Weights of a small image captioner: 32.0 epochs.
Rows from block 3 of the text decoder, named by matrix and row number. Rows with one number belong to one attention dimension. Each number is 200 + 30 x the weight over its row's rms, rounded and kept within 0 to 999. All counts start at 0. After the name is the row's rms in percent of the matrix's.
# q: attention query, key and value (stacked) (decoder.blocks.3.attn.qkv.weight, 768x256, the q third), inputs 208-255
# k: attention query, key and value (stacked) (decoder.blocks.3.attn.qkv.weight, 768x256, the k third), inputs 208-255
q.127,102,189,212,193,200,193,192,204,224,183,203,165,181,210,213,218,228,197,194,154,200,214,244,204,218,202,233,206,188,228,216,184,179,203,204,176,208,185,162,202,237,245,229,206,262,200,220,208,203
k.127,093,251,191,177,229,200,192,204,187,197,164,235,217,200,167,194,149,249,146,210,193,191,204,114,218,212,183,160,179,190,229,198,185,164,220,191,199,234,182,214,200,211,200,210,245,226,188,230,218
q.128,168,224,228,195,239,207,210,207,205,220,246,236,193,192,196,222,194,173,191,261,215,190,231,219,216,205,207,198,179,170,232,238,211,215,223,172,207,206,211,204,249,231,261,163,117,178,196,206,200
k.128,159,210,156,240,119,225,207,249,195,178,204,206,249,181,244,209,267,171,193,209,223,179,152,257,183,188,198,220,208,171,172,197,240,186,167,155,177,222,211,199,225,178,161,203,209,174,219,158,142
q.129,078,194,207,199,196,168,189,204,186,216,187,201,186,260,186,194,207,215,209,227,214,204,170,185,209,213,222,172,181,192,202,167,156,192,221,207,214,206,244,191,197,232,179,231,195,184,235,221,197
k.129,057,178,166,197,196,188,176,199,203,204,195,217,215,201,203,203,207,188,244,205,204,186,147,251,184,213,195,212,224,206,203,219,226,216,190,207,176,226,212,197,205,192,178,212,198,213,180,192,200
q.130,077,205,197,217,192,234,212,214,197,210,217,192,196,207,192,209,196,190,188,223,226,199,261,217,227,178,218,207,210,193,243,175,184,181,209,207,209,201,244,197,212,160,170,161,287,204,193,183,178
k.130,092,211,198,218,192,231,213,208,226,211,197,179,175,192,242,196,161,185,206,239,203,227,202,136,202,208,207,220,191,208,204,232,182,133,215,181,208,159,147,198,205,203,175,240,154,212,218,236,182
q.131,068,208,202,202,206,225,211,200,187,224,225,205,208,199,201,215,195,196,191,267,230,190,216,215,210,200,236,205,188,202,220,209,206,178,219,190,216,210,209,207,191,198,210,161,233,187,188,203,171
k.131,083,223,172,230,184,223,232,224,212,194,234,205,213,186,214,205,217,184,186,204,230,182,159,189,201,215,212,206,210,201,178,231,218,175,195,163,175,192,156,185,254,194,176,221,214,220,219,219,169
q.132,106,207,185,221,206,216,226,229,226,185,185,173,209,193,196,208,213,188,179,311,225,173,244,227,215,209,197,210,202,231,177,203,203,167,178,184,220,219,212,187,180,187,201,228,229,217,212,217,193
k.132,090,202,163,225,222,227,207,230,227,203,215,218,208,170,238,218,200,231,206,283,229,191,191,149,197,231,237,208,215,223,178,171,223,141,195,171,227,181,209,189,170,210,189,203,164,189,225,157,170
q.133,078,218,210,226,236,224,231,218,201,208,218,182,216,245,181,209,207,198,202,232,208,181,261,199,214,185,200,200,217,217,297,184,197,161,217,230,241,208,299,209,206,183,207,204,188,212,193,230,265
k.133,068,166,168,205,202,229,200,199,217,191,193,182,166,200,232,217,186,169,202,223,202,238,146,191,232,185,193,214,199,183,211,230,208,179,220,185,229,202,266,208,165,189,181,228,140,189,198,208,188
q.134,116,210,195,230,218,245,246,228,222,210,234,192,235,233,200,223,207,180,191,303,213,178,275,215,212,187,211,213,219,210,263,208,219,155,205,236,272,214,234,250,222,223,233,206,195,215,194,202,242
k.134,098,149,164,199,172,239,176,222,219,183,217,177,182,242,305,211,176,194,193,243,195,263,197,255,192,220,232,238,164,200,175,209,201,174,214,183,227,188,241,197,200,174,198,199,133,137,286,211,121
q.135,118,198,190,212,164,193,180,230,219,191,221,216,192,174,204,202,140,216,182,218,216,199,240,226,251,209,211,211,209,243,216,190,197,194,206,173,235,224,220,184,149,166,191,211,170,207,172,231,221
k.135,079,189,224,224,220,209,217,179,190,207,186,177,192,191,153,223,215,212,209,235,198,197,222,46,217,203,203,196,209,208,210,254,194,188,226,271,223,177,216,187,212,204,196,208,181,216,201,251,244
q.136,178,198,191,192,217,194,178,177,189,193,186,237,178,227,175,180,196,208,233,206,200,198,141,164,199,207,202,170,179,158,218,202,180,185,190,271,188,216,192,233,123,142,204,227,196,179,218,170,230
k.136,119,221,193,160,204,167,209,196,174,213,199,183,216,216,259,165,206,170,160,160,204,175,184,286,155,173,199,218,226,206,196,189,222,234,159,205,177,245,202,197,248,217,202,211,210,203,204,149,208
q.137,068,207,181,209,201,222,189,233,212,185,222,191,201,155,182,194,182,176,153,261,212,186,212,216,207,196,176,220,230,195,190,235,234,175,207,193,216,201,248,170,189,141,192,181,190,200,175,205,206
k.137,086,186,214,206,204,221,220,195,217,206,188,161,209,182,206,208,226,131,187,229,198,217,171,195,194,182,216,207,223,183,176,274,231,210,219,234,204,179,200,199,231,216,193,244,204,222,236,185,217
q.138,099,218,207,218,194,227,198,231,207,227,215,210,204,188,187,200,192,205,197,219,219,180,254,221,241,212,216,195,184,209,234,184,173,173,210,220,207,200,302,194,234,158,209,159,188,187,192,206,177
k.138,169,160,206,216,207,206,229,205,182,215,198,195,220,196,167,220,232,184,193,232,236,168,162,154,209,180,204,218,239,185,213,237,233,184,209,237,224,171,235,201,210,190,196,255,207,269,237,222,242
q.139,053,206,195,213,195,222,192,197,233,210,236,225,193,207,206,197,196,174,175,209,202,244,199,169,204,197,200,203,224,189,210,235,206,186,230,222,204,201,245,219,199,162,197,183,167,211,187,184,198
k.139,053,204,214,236,204,217,238,196,207,195,191,158,202,192,207,186,173,155,173,177,184,195,182,211,211,189,182,199,176,182,205,216,193,207,207,226,160,196,157,200,242,178,190,219,220,246,196,167,196
q.140,032,194,179,189,153,210,211,207,213,181,195,179,175,180,191,207,190,214,202,177,198,234,221,181,194,194,152,218,183,202,184,170,193,207,176,183,188,249,138,172,229,195,182,200,311,213,202,184,216
k.140,038,193,177,176,181,200,177,186,206,233,194,204,184,168,173,241,224,199,214,179,204,165,218,169,198,178,202,205,173,167,202,204,243,176,196,188,193,192,190,202,113,206,148,228,199,186,215,196,204
q.141,137,218,200,243,186,243,232,217,216,220,212,177,215,168,187,227,205,185,167,319,236,169,214,201,228,189,200,211,204,194,204,232,203,116,197,196,232,186,194,212,160,188,203,220,217,203,187,214,193
k.141,113,205,148,283,216,260,199,208,217,188,201,175,212,184,257,193,201,196,207,214,208,182,205,257,201,212,228,229,197,200,178,194,187,134,212,206,220,169,194,197,174,202,148,192,157,169,220,202,161
q.142,082,193,194,194,211,164,197,209,200,164,160,179,217,196,224,183,201,187,211,155,178,194,190,222,143,197,188,189,207,203,167,193,209,229,178,210,178,186,220,203,181,193,198,210,170,192,190,187,220
k.142,150,194,195,176,220,189,143,181,178,196,187,231,125,193,183,194,158,220,215,190,183,200,216,199,206,182,179,170,173,193,248,139,198,218,184,156,242,224,227,203,170,169,194,151,177,175,157,158,180
q.143,063,182,199,206,212,180,165,195,182,183,194,186,194,160,205,199,239,214,194,200,190,193,221,239,192,189,196,197,201,202,161,194,215,222,188,187,153,195,251,197,208,178,193,156,171,171,180,202,190
k.143,098,207,218,190,209,188,201,200,188,214,195,197,208,190,116,244,222,208,204,216,209,165,200,151,190,152,185,209,216,186,201,171,210,221,176,193,214,211,217,180,221,195,174,203,220,193,180,104,244
q.144,100,181,210,196,168,200,192,184,177,181,182,179,205,225,195,203,221,194,222,131,182,243,144,193,175,192,194,188,211,211,200,181,179,199,185,232,186,198,166,231,213,226,179,229,235,188,216,188,200
k.144,098,185,228,162,194,182,157,194,184,186,185,200,107,246,188,177,137,248,206,172,189,215,228,237,217,189,191,171,161,217,225,171,169,190,187,206,196,190,213,214,160,183,200,182,217,170,183,184,196
q.145,064,192,187,197,185,188,193,219,195,185,166,192,191,196,198,173,194,223,200,125,173,203,191,199,198,217,197,180,196,212,177,195,189,240,181,209,192,202,208,192,194,196,200,206,173,206,197,202,220
k.145,081,189,231,187,220,219,185,178,184,212,203,188,195,217,141,217,200,186,190,211,196,200,225,134,189,209,174,190,191,203,219,207,190,204,217,237,217,171,251,214,164,195,227,204,197,201,192,244,230
q.146,112,200,201,223,197,223,238,202,213,197,196,166,232,225,202,191,210,188,198,204,196,191,227,207,199,200,197,204,209,219,216,161,190,182,185,225,232,188,201,205,209,225,190,237,208,228,199,201,242
k.146,108,150,214,180,197,223,178,183,206,179,208,209,158,215,209,201,171,193,228,221,199,246,228,205,208,204,207,188,174,187,211,188,180,194,205,179,228,183,270,199,148,189,199,214,124,188,201,237,173
q.147,077,196,216,174,197,183,175,159,207,184,200,214,182,204,202,174,195,188,196,166,172,194,163,207,170,209,183,185,206,176,196,224,189,224,175,210,189,201,172,230,200,212,230,203,74,184,198,183,223
k.147,112,188,157,183,194,183,175,171,154,195,203,208,201,202,157,171,191,206,174,183,174,196,201,228,194,151,173,197,190,200,206,152,203,233,164,169,210,259,213,211,185,194,215,186,213,180,173,41,185
q.148,059,207,187,214,227,192,198,199,200,211,189,196,210,214,180,204,209,193,205,249,224,197,192,172,218,195,207,194,191,169,225,228,207,201,197,195,229,204,258,181,212,201,228,213,161,211,208,189,197
k.148,074,197,183,219,178,223,207,207,212,201,218,207,212,188,208,205,221,98,205,200,201,202,152,233,218,223,197,219,221,202,200,218,220,229,208,187,202,211,249,193,238,211,189,215,162,205,201,213,180
q.149,156,241,195,230,198,247,225,223,225,228,239,209,188,202,197,247,226,192,168,289,234,197,251,213,213,181,208,186,202,188,230,240,197,151,202,187,200,189,223,221,264,202,203,157,222,187,189,195,182
k.149,154,210,141,236,191,259,204,236,242,203,236,191,216,161,265,184,192,191,169,245,215,169,166,202,207,200,216,224,197,199,160,199,210,118,191,153,196,152,166,206,179,177,170,232,209,190,243,155,155
q.150,095,171,202,185,195,189,210,172,207,187,179,198,209,267,216,192,199,206,211,168,196,204,176,202,190,218,229,210,205,227,212,185,204,190,186,229,277,212,216,230,159,258,247,297,194,222,233,209,274
k.150,112,182,172,205,216,196,165,186,187,199,189,208,180,232,196,187,178,260,204,173,175,229,234,238,206,218,205,191,182,214,198,157,209,278,211,179,216,230,239,207,174,208,222,154,202,186,187,197,179
q.151,063,202,202,205,224,210,199,192,188,216,211,172,193,189,192,210,193,212,205,226,205,210,240,189,214,190,206,195,185,190,223,217,215,215,195,186,215,205,243,210,188,202,198,235,182,202,256,181,203
k.151,123,192,171,227,214,195,207,193,179,209,238,307,197,203,198,188,215,218,226,195,192,215,158,222,220,213,200,226,217,206,156,188,221,236,200,162,182,241,197,150,216,197,159,175,185,203,225,200,178
q.152,124,221,225,207,207,222,204,188,186,220,242,262,200,183,209,248,219,158,187,205,200,204,216,241,204,183,201,213,210,174,203,272,231,217,221,186,194,184,181,213,265,246,234,156,144,194,179,204,174
k.152,123,227,178,220,144,233,196,220,202,180,205,177,208,183,217,199,223,160,179,189,193,185,203,206,191,199,199,170,188,179,206,183,186,87,193,181,196,149,179,207,224,196,171,191,211,151,186,174,141
q.153,066,180,194,182,221,159,198,201,182,204,192,194,184,291,194,181,219,213,230,163,212,210,84,182,180,198,221,197,161,196,208,183,157,246,194,193,205,220,152,187,205,219,178,259,228,199,237,204,211
k.153,119,225,192,206,184,200,169,199,202,194,196,228,179,195,212,187,140,219,216,162,169,233,219,230,202,236,175,205,183,249,196,164,193,226,216,166,161,227,143,193,201,165,228,159,185,166,169,193,195
q.154,084,204,238,193,174,213,215,179,186,189,177,191,207,186,212,192,204,182,217,180,185,190,220,205,190,203,209,209,188,224,183,191,192,190,211,195,191,189,166,196,193,223,170,226,180,193,193,222,199
k.154,110,210,202,163,155,190,177,216,180,176,181,190,201,193,221,178,196,220,222,200,216,233,205,236,198,196,227,183,150,173,216,204,166,162,186,190,198,211,234,241,121,212,176,166,194,160,191,209,156
q.155,079,192,203,178,198,175,203,186,175,183,183,172,193,212,194,193,203,204,227,132,204,207,132,183,191,203,198,184,192,184,170,216,199,206,197,209,170,207,104,205,188,277,201,221,175,195,226,180,204
k.155,082,208,176,146,171,171,190,205,166,164,184,216,195,214,219,180,200,212,244,156,182,230,221,367,191,201,183,188,167,189,197,138,202,223,186,167,186,232,200,204,194,206,200,164,234,185,186,173,157
q.156,080,207,195,190,195,214,180,190,182,180,229,183,210,168,220,199,220,174,195,145,185,215,183,225,161,197,208,197,214,151,190,229,244,218,184,219,146,181,135,225,227,233,192,167,198,199,190,183,172
k.156,080,232,204,182,184,175,189,197,191,179,205,195,193,208,195,184,182,134,171,187,212,173,234,201,186,182,202,181,184,175,207,168,200,152,171,154,186,189,217,200,222,182,206,189,204,179,203,149,179
q.157,094,190,204,231,189,219,247,206,211,185,221,172,240,247,201,196,221,216,193,252,220,195,197,213,210,196,214,217,218,233,245,182,216,162,170,235,274,212,276,229,200,167,243,246,229,233,213,223,229
k.157,091,151,186,214,227,233,176,200,213,193,211,197,164,225,195,196,148,259,179,229,214,199,230,169,218,238,227,207,202,228,219,183,199,174,233,218,228,166,235,204,182,207,232,202,183,213,222,232,197
q.158,133,188,201,163,225,176,140,170,177,202,202,254,153,197,194,187,195,202,217,158,196,233,141,180,191,198,198,169,172,152,214,267,183,249,210,207,137,206,217,218,194,185,221,198,166,177,190,179,172
k.158,119,232,195,180,181,170,225,199,175,231,176,205,215,200,182,179,225,186,146,149,195,164,185,194,186,170,179,177,231,188,206,197,208,201,161,212,166,222,183,204,248,189,194,205,272,209,186,137,193
q.159,100,219,170,227,236,197,251,222,201,225,257,223,194,203,136,218,182,177,160,285,187,190,243,161,195,157,201,187,219,150,281,280,201,141,231,190,209,172,242,217,178,183,204,187,173,204,185,176,214
k.159,084,185,145,236,183,214,228,198,202,196,232,189,210,205,269,190,195,177,187,189,198,228,165,331,206,210,207,230,205,222,196,199,200,234,192,171,197,246,149,198,222,214,208,201,172,185,220,189,163
q.160,114,215,217,203,253,200,195,200,211,210,193,120,211,209,221,204,193,216,172,192,209,160,221,232,194,227,199,247,236,216,204,182,258,175,192,218,229,227,204,210,180,230,244,209,166,249,192,191,213
k.160,085,193,203,254,177,254,188,199,183,201,182,206,216,226,214,215,231,211,217,204,200,161,212,238,189,210,199,213,187,214,206,181,184,205,214,171,175,213,225,201,300,198,203,200,179,212,210,203,188
q.161,092,182,197,194,155,207,176,188,213,217,227,228,189,165,197,193,180,219,205,183,203,220,167,184,226,219,215,167,180,207,225,183,159,229,198,175,201,177,141,196,212,152,122,172,228,208,183,189,152
k.161,081,202,109,185,241,160,198,160,147,214,214,179,209,144,191,175,192,195,199,195,193,201,205,150,201,174,189,185,207,170,184,214,203,204,213,198,256,175,106,197,175,187,183,178,214,202,164,210,217
q.162,079,177,189,206,221,169,193,199,205,178,184,183,215,197,211,213,183,199,180,188,198,196,216,247,145,230,188,228,229,209,199,206,383,221,191,239,200,211,251,191,181,197,289,160,189,200,203,183,219
k.162,084,224,208,246,208,230,210,222,205,186,222,203,264,214,252,200,226,218,216,176,212,250,196,236,198,219,204,207,182,222,192,192,206,236,220,163,192,220,275,213,297,209,215,200,183,192,235,209,199
q.163,134,180,202,198,204,180,188,194,207,174,215,183,204,157,246,189,190,194,156,156,176,180,190,239,157,214,189,207,214,235,205,211,267,249,199,203,206,202,240,241,197,154,194,171,216,199,201,153,142
k.163,125,250,214,215,221,235,204,204,198,203,221,195,191,197,239,230,216,158,238,200,203,291,201,204,186,198,191,172,201,196,211,218,197,233,213,195,172,201,237,206,239,186,207,196,164,163,229,186,170
q.164,163,268,161,227,258,240,200,188,183,225,202,214,238,180,231,186,229,183,179,214,239,177,223,208,213,185,208,193,215,225,158,207,215,189,199,198,174,203,149,190,212,214,155,240,149,219,204,189,235
k.164,139,206,177,200,168,238,177,261,214,176,248,206,195,166,190,203,168,230,170,210,224,144,194,218,215,201,239,197,166,188,201,130,226,174,166,199,139,211,187,173,191,198,200,183,243,211,200,166,120
q.165,132,196,198,202,199,200,198,205,208,169,156,197,205,256,194,216,210,196,218,222,207,207,246,213,211,201,201,208,202,221,172,203,181,190,201,181,148,202,282,193,188,214,259,300,232,170,210,215,295
k.165,147,175,210,234,234,203,203,244,250,194,215,192,192,192,190,192,167,218,162,186,182,184,203,241,190,203,179,216,209,239,221,188,202,205,211,232,205,212,195,211,166,191,230,205,191,177,200,185,182
q.166,098,200,198,211,191,205,185,218,206,206,214,207,193,190,222,197,199,223,189,178,196,219,182,181,212,193,198,172,174,233,181,167,187,207,212,162,155,191,200,201,221,169,157,206,236,205,203,201,222
k.166,109,175,216,168,297,177,186,164,162,195,200,158,168,168,189,170,182,159,197,173,181,215,193,182,151,163,141,176,206,205,211,184,191,228,198,235,202,174,156,175,159,170,200,155,175,173,186,198,209
q.167,050,193,187,207,190,190,238,207,225,208,173,188,196,193,178,210,197,193,209,185,172,199,186,189,174,165,207,196,210,193,187,207,201,245,229,230,181,183,211,181,235,221,211,223,209,189,188,195,184
k.167,048,221,164,197,260,220,205,187,201,161,212,220,234,159,213,238,239,217,202,199,199,238,207,148,209,215,206,207,205,242,203,218,205,205,198,183,193,187,145,207,235,181,202,183,223,215,197,269,217
q.168,058,181,220,200,169,218,192,208,227,184,173,196,211,195,156,216,246,191,218,237,195,265,216,87,198,182,174,205,142,184,211,192,178,189,231,173,179,134,245,185,209,192,179,212,262,214,185,210,211
k.168,046,122,218,175,147,197,177,196,196,196,192,212,184,234,177,189,168,214,208,184,194,236,191,226,211,201,186,210,225,179,185,178,185,204,187,201,249,182,159,213,168,180,218,181,225,211,177,220,182
q.169,092,227,201,194,195,197,168,192,206,182,188,240,214,193,212,182,215,220,213,164,211,161,232,262,220,223,211,218,224,214,172,197,263,215,195,221,194,208,296,205,206,175,186,192,226,203,220,185,227
k.169,063,197,222,236,214,215,206,222,190,184,206,191,183,194,192,192,189,262,175,189,195,137,202,222,203,216,189,179,183,188,206,207,211,208,213,234,179,205,205,193,196,216,220,204,237,184,223,190,183
q.170,101,202,220,174,98,201,194,198,204,182,174,213,184,179,180,198,177,204,217,208,198,211,179,188,219,207,202,189,150,215,207,186,71,207,222,176,221,189,242,227,184,168,141,210,234,168,192,196,158
k.170,111,189,174,156,208,168,203,197,207,190,160,201,206,201,194,168,181,178,148,254,199,196,234,203,191,196,228,205,222,153,202,252,214,169,192,245,225,190,154,207,143,204,223,244,215,185,153,182,208
q.171,102,181,222,179,178,187,219,203,186,185,180,191,179,229,159,206,196,168,215,229,182,241,207,159,198,187,208,195,193,156,203,213,158,206,203,209,207,183,225,189,188,221,219,223,188,173,198,221,205
k.171,052,193,194,218,217,192,210,174,261,216,191,241,180,185,202,185,209,184,198,190,198,207,210,164,219,217,200,212,224,255,207,197,199,196,185,207,355,187,211,186,171,191,194,207,207,229,215,255,220
q.172,076,200,216,182,180,175,175,189,187,167,181,133,175,221,179,204,213,213,208,179,178,195,199,202,195,228,161,222,200,172,262,184,166,210,168,210,206,197,261,221,199,194,221,131,207,209,185,227,194
k.172,080,169,234,188,183,198,200,195,197,243,191,192,210,199,195,190,214,203,218,251,211,207,223,175,206,240,221,248,217,192,209,234,217,222,283,162,258,172,152,220,183,178,186,207,181,225,172,199,202
q.173,126,209,193,209,213,221,195,202,201,206,194,163,216,188,223,215,200,203,172,188,210,182,193,212,187,197,198,216,224,227,211,180,217,204,195,208,194,219,171,201,231,185,229,202,193,226,185,205,205
k.173,130,170,178,218,149,265,184,198,183,173,201,194,217,212,241,238,239,137,245,218,218,239,210,192,173,215,209,194,168,178,190,219,217,185,208,153,176,208,191,205,226,170,183,180,160,182,206,255,148
q.174,081,179,179,190,217,196,213,188,207,220,217,233,186,223,152,198,198,156,227,196,192,232,190,166,198,186,194,190,176,167,199,254,194,254,198,209,184,181,215,175,260,216,173,218,171,193,215,206,203
k.174,058,208,220,172,220,179,206,171,188,221,248,187,176,181,185,181,132,170,212,173,232,173,161,128,234,190,177,184,224,202,215,182,221,194,188,195,255,148,112,192,136,220,185,176,190,198,192,202,215
q.175,072,210,190,238,191,196,187,192,221,220,242,178,209,150,248,208,176,250,197,177,185,188,184,227,202,219,197,178,185,259,207,230,273,235,204,169,211,204,159,234,237,129,184,162,189,206,195,177,172
k.175,053,225,212,199,191,176,189,191,214,199,219,209,202,234,229,182,172,199,182,173,195,260,193,248,214,217,172,188,173,183,170,215,195,202,203,185,153,181,152,190,220,169,192,187,212,169,202,195,199
q.176,162,185,208,175,172,169,217,175,205,160,204,210,178,211,155,195,207,159,218,217,194,220,198,195,181,185,198,200,194,159,202,230,189,207,179,219,190,170,234,198,221,220,214,196,166,147,203,227,176
k.176,085,238,202,196,208,170,208,219,236,201,226,217,211,169,242,204,189,229,190,229,232,205,244,155,213,233,196,210,210,170,178,238,253,179,211,212,248,200,225,210,187,225,196,201,203,185,206,260,200
q.177,067,191,185,219,163,230,210,190,216,207,172,183,188,209,209,211,192,193,196,193,189,213,181,195,194,205,199,202,181,232,196,194,195,196,187,187,198,189,210,190,218,199,255,242,224,192,208,203,229
k.177,063,171,146,217,205,168,209,178,202,190,173,197,202,196,234,207,203,168,211,200,188,229,210,204,190,215,182,203,199,217,200,211,200,215,193,195,192,205,138,178,186,176,206,191,198,190,198,243,202
q.178,123,201,185,191,239,218,201,170,169,248,243,199,213,187,258,205,198,198,174,179,199,156,220,244,215,229,212,237,298,179,213,198,274,206,162,226,230,229,206,182,241,240,211,201,189,279,236,200,213
k.178,127,254,183,228,194,248,236,247,186,213,182,205,214,216,211,238,245,219,166,208,200,153,201,192,210,225,258,194,192,170,261,207,221,182,209,197,195,195,206,191,219,212,214,181,260,220,217,204,155
q.179,081,199,200,223,222,204,176,220,217,205,178,206,213,223,209,210,238,225,198,187,202,198,192,196,211,194,177,181,192,207,167,196,209,192,204,195,147,187,210,211,198,212,198,210,246,182,210,184,280
k.179,095,182,230,186,225,194,186,192,187,212,224,161,220,170,179,173,178,227,192,191,177,209,197,215,147,209,129,216,213,217,179,157,209,249,204,215,210,238,174,213,202,195,224,126,217,195,206,184,202
q.180,060,175,183,187,205,206,214,166,190,175,207,168,202,208,189,204,199,196,210,204,200,198,185,182,176,201,196,192,207,159,217,238,218,197,198,228,221,222,191,253,181,208,217,187,214,193,216,214,196
k.180,053,247,244,222,191,179,250,206,257,208,232,237,160,193,206,244,160,223,212,201,202,256,227,180,229,265,223,201,185,165,203,198,192,220,205,183,246,220,273,196,212,252,218,185,171,223,230,182,152
q.181,085,170,217,212,156,207,225,214,204,194,203,181,187,192,199,200,168,202,197,216,187,214,194,189,208,199,211,209,177,190,217,195,196,206,221,201,220,187,192,194,207,202,182,205,266,207,212,195,167
k.181,084,219,165,182,205,185,214,193,180,196,186,200,196,201,207,208,226,166,247,199,206,278,221,190,201,197,223,187,195,181,216,213,183,217,211,168,203,170,202,190,201,181,191,190,196,201,193,232,201
q.182,106,193,229,139,95,181,179,191,208,132,180,193,170,187,190,200,173,217,229,233,178,216,190,202,209,204,202,193,169,198,207,187,152,210,224,208,209,199,251,217,94,188,185,192,240,146,190,175,192
k.182,087,234,186,185,277,169,186,196,183,187,190,213,198,217,153,187,171,207,209,223,180,223,234,194,223,182,216,191,204,192,221,288,170,200,188,210,207,178,219,209,166,208,209,265,177,148,164,145,233
q.183,056,178,181,226,199,209,217,207,231,211,212,182,201,184,206,212,193,176,188,213,197,202,182,196,217,184,174,217,196,197,170,194,243,203,213,175,180,196,196,190,199,203,220,208,191,207,210,212,190
k.183,074,184,175,237,224,204,212,195,186,199,219,188,213,192,204,202,218,211,210,169,179,256,176,203,217,206,174,190,187,197,191,183,203,240,194,157,181,225,172,177,220,187,163,168,170,196,200,252,210
q.184,094,242,208,198,261,192,214,199,186,220,212,179,224,195,206,206,213,172,169,230,226,193,232,163,185,175,208,208,215,170,209,222,210,187,215,203,193,221,139,192,221,235,208,210,120,222,197,189,205
k.184,098,209,206,191,146,243,197,230,189,198,216,256,191,214,204,247,221,176,238,227,229,187,203,182,216,220,235,197,191,150,221,189,227,205,185,167,147,206,206,200,271,201,192,202,183,217,190,229,177
q.185,071,199,204,227,215,221,260,218,192,203,163,125,251,219,199,238,221,187,197,199,215,235,193,178,181,183,202,206,215,214,190,179,197,204,221,198,192,193,187,192,208,202,180,278,233,200,186,215,280
k.185,075,183,227,189,240,214,177,233,169,159,182,199,247,190,202,211,234,201,198,210,173,207,208,189,204,206,204,224,202,229,242,175,213,251,204,230,179,203,207,189,204,124,209,189,182,299,183,198,198
q.186,072,161,209,156,201,198,201,170,179,218,200,192,168,191,192,199,114,162,200,206,177,241,173,169,193,175,200,193,182,194,188,212,185,220,210,198,193,189,129,199,201,207,203,196,172,148,187,188,193
k.186,083,205,163,203,239,160,219,185,218,179,174,199,198,160,219,235,205,168,196,231,221,223,192,159,213,183,214,176,204,216,206,225,202,152,174,229,210,170,167,159,222,200,210,226,117,234,169,220,214
q.187,065,204,204,177,199,208,220,187,174,213,188,166,201,186,184,195,210,180,209,208,197,211,199,175,188,202,195,198,223,170,212,207,175,193,188,211,184,174,182,207,232,224,224,168,161,208,208,221,209
k.187,062,202,250,187,163,193,197,191,205,204,215,218,263,174,223,195,169,226,215,193,223,163,228,154,237,229,203,200,191,196,197,242,248,194,211,180,268,200,208,188,162,185,160,209,221,215,170,228,169
q.188,061,176,205,196,156,195,204,183,179,183,186,207,172,198,188,187,189,220,214,195,185,210,171,203,182,211,206,178,175,192,171,189,166,180,191,201,174,231,168,189,157,195,209,174,216,192,212,195,121
k.188,097,195,166,203,235,171,206,187,212,207,185,197,236,193,225,164,222,206,188,225,182,208,220,212,216,197,190,205,206,223,149,221,205,196,182,222,180,230,184,160,193,196,199,216,209,198,205,220,285
q.189,139,240,162,225,234,221,194,219,197,232,217,216,218,187,222,218,217,225,191,175,219,196,187,177,206,201,207,183,183,243,183,180,198,184,187,177,184,198,150,187,232,184,161,212,200,217,189,195,226
k.189,105,140,207,182,171,191,156,183,184,182,194,157,207,189,172,176,193,177,190,157,192,153,127,209,177,177,187,196,177,214,175,171,214,196,184,208,167,208,148,200,160,169,168,170,220,214,151,148,214
q.190,131,208,199,176,201,199,182,175,179,224,192,248,198,166,216,183,159,179,197,236,190,189,186,185,223,194,226,183,209,171,221,252,188,204,213,243,208,212,128,210,174,246,127,199,189,230,199,160,175
k.190,142,259,139,187,200,192,230,236,224,190,219,224,138,193,193,206,133,185,193,201,230,179,253,177,251,180,259,187,202,183,202,157,175,177,174,130,184,164,180,171,207,225,162,220,214,191,205,168,164
q.191,113,226,199,233,221,203,185,217,194,202,192,163,221,177,255,210,239,228,176,166,239,167,213,266,195,222,196,216,213,293,164,193,240,192,223,153,185,217,193,197,205,159,202,194,203,211,180,187,214
k.191,080,189,220,208,186,257,176,199,204,188,214,196,295,201,229,195,208,197,194,211,169,199,193,290,156,217,197,206,192,200,174,209,204,228,207,203,159,226,257,216,231,199,228,177,238,179,213,186,196
q.192,095,182,211,192,152,206,192,194,260,204,193,166,225,176,218,191,225,190,196,159,186,183,206,232,213,207,216,206,216,241,209,213,252,193,209,211,184,183,193,195,204,232,223,216,202,217,210,194,249
k.192,098,158,211,186,221,195,198,182,196,198,216,206,186,219,189,188,131,198,227,198,155,203,211,269,177,204,189,223,187,220,191,196,191,226,244,222,196,230,224,218,132,191,228,192,158,197,164,218,193
q.193,145,203,194,207,207,177,233,246,178,220,200,221,190,222,181,207,172,174,210,240,221,227,190,128,192,195,174,195,185,137,189,196,179,212,196,164,205,209,246,176,245,204,195,210,188,195,199,199,141
k.193,127,235,213,210,143,229,206,206,209,205,184,210,203,217,256,199,217,181,220,219,208,227,184,180,194,212,223,187,164,166,185,212,205,184,150,150,186,199,179,223,287,189,203,192,193,185,228,189,163
q.194,121,234,205,194,211,216,147,163,198,199,216,218,234,163,225,193,206,219,217,175,204,209,202,209,198,208,229,176,209,285,192,227,229,188,199,222,170,176,172,234,170,187,175,171,130,198,182,150,226
k.194,101,222,201,160,330,136,187,199,210,195,245,220,171,201,215,194,165,234,163,210,175,240,246,194,209,188,218,219,234,204,237,199,229,271,191,195,208,223,191,172,194,250,199,201,209,247,225,267,267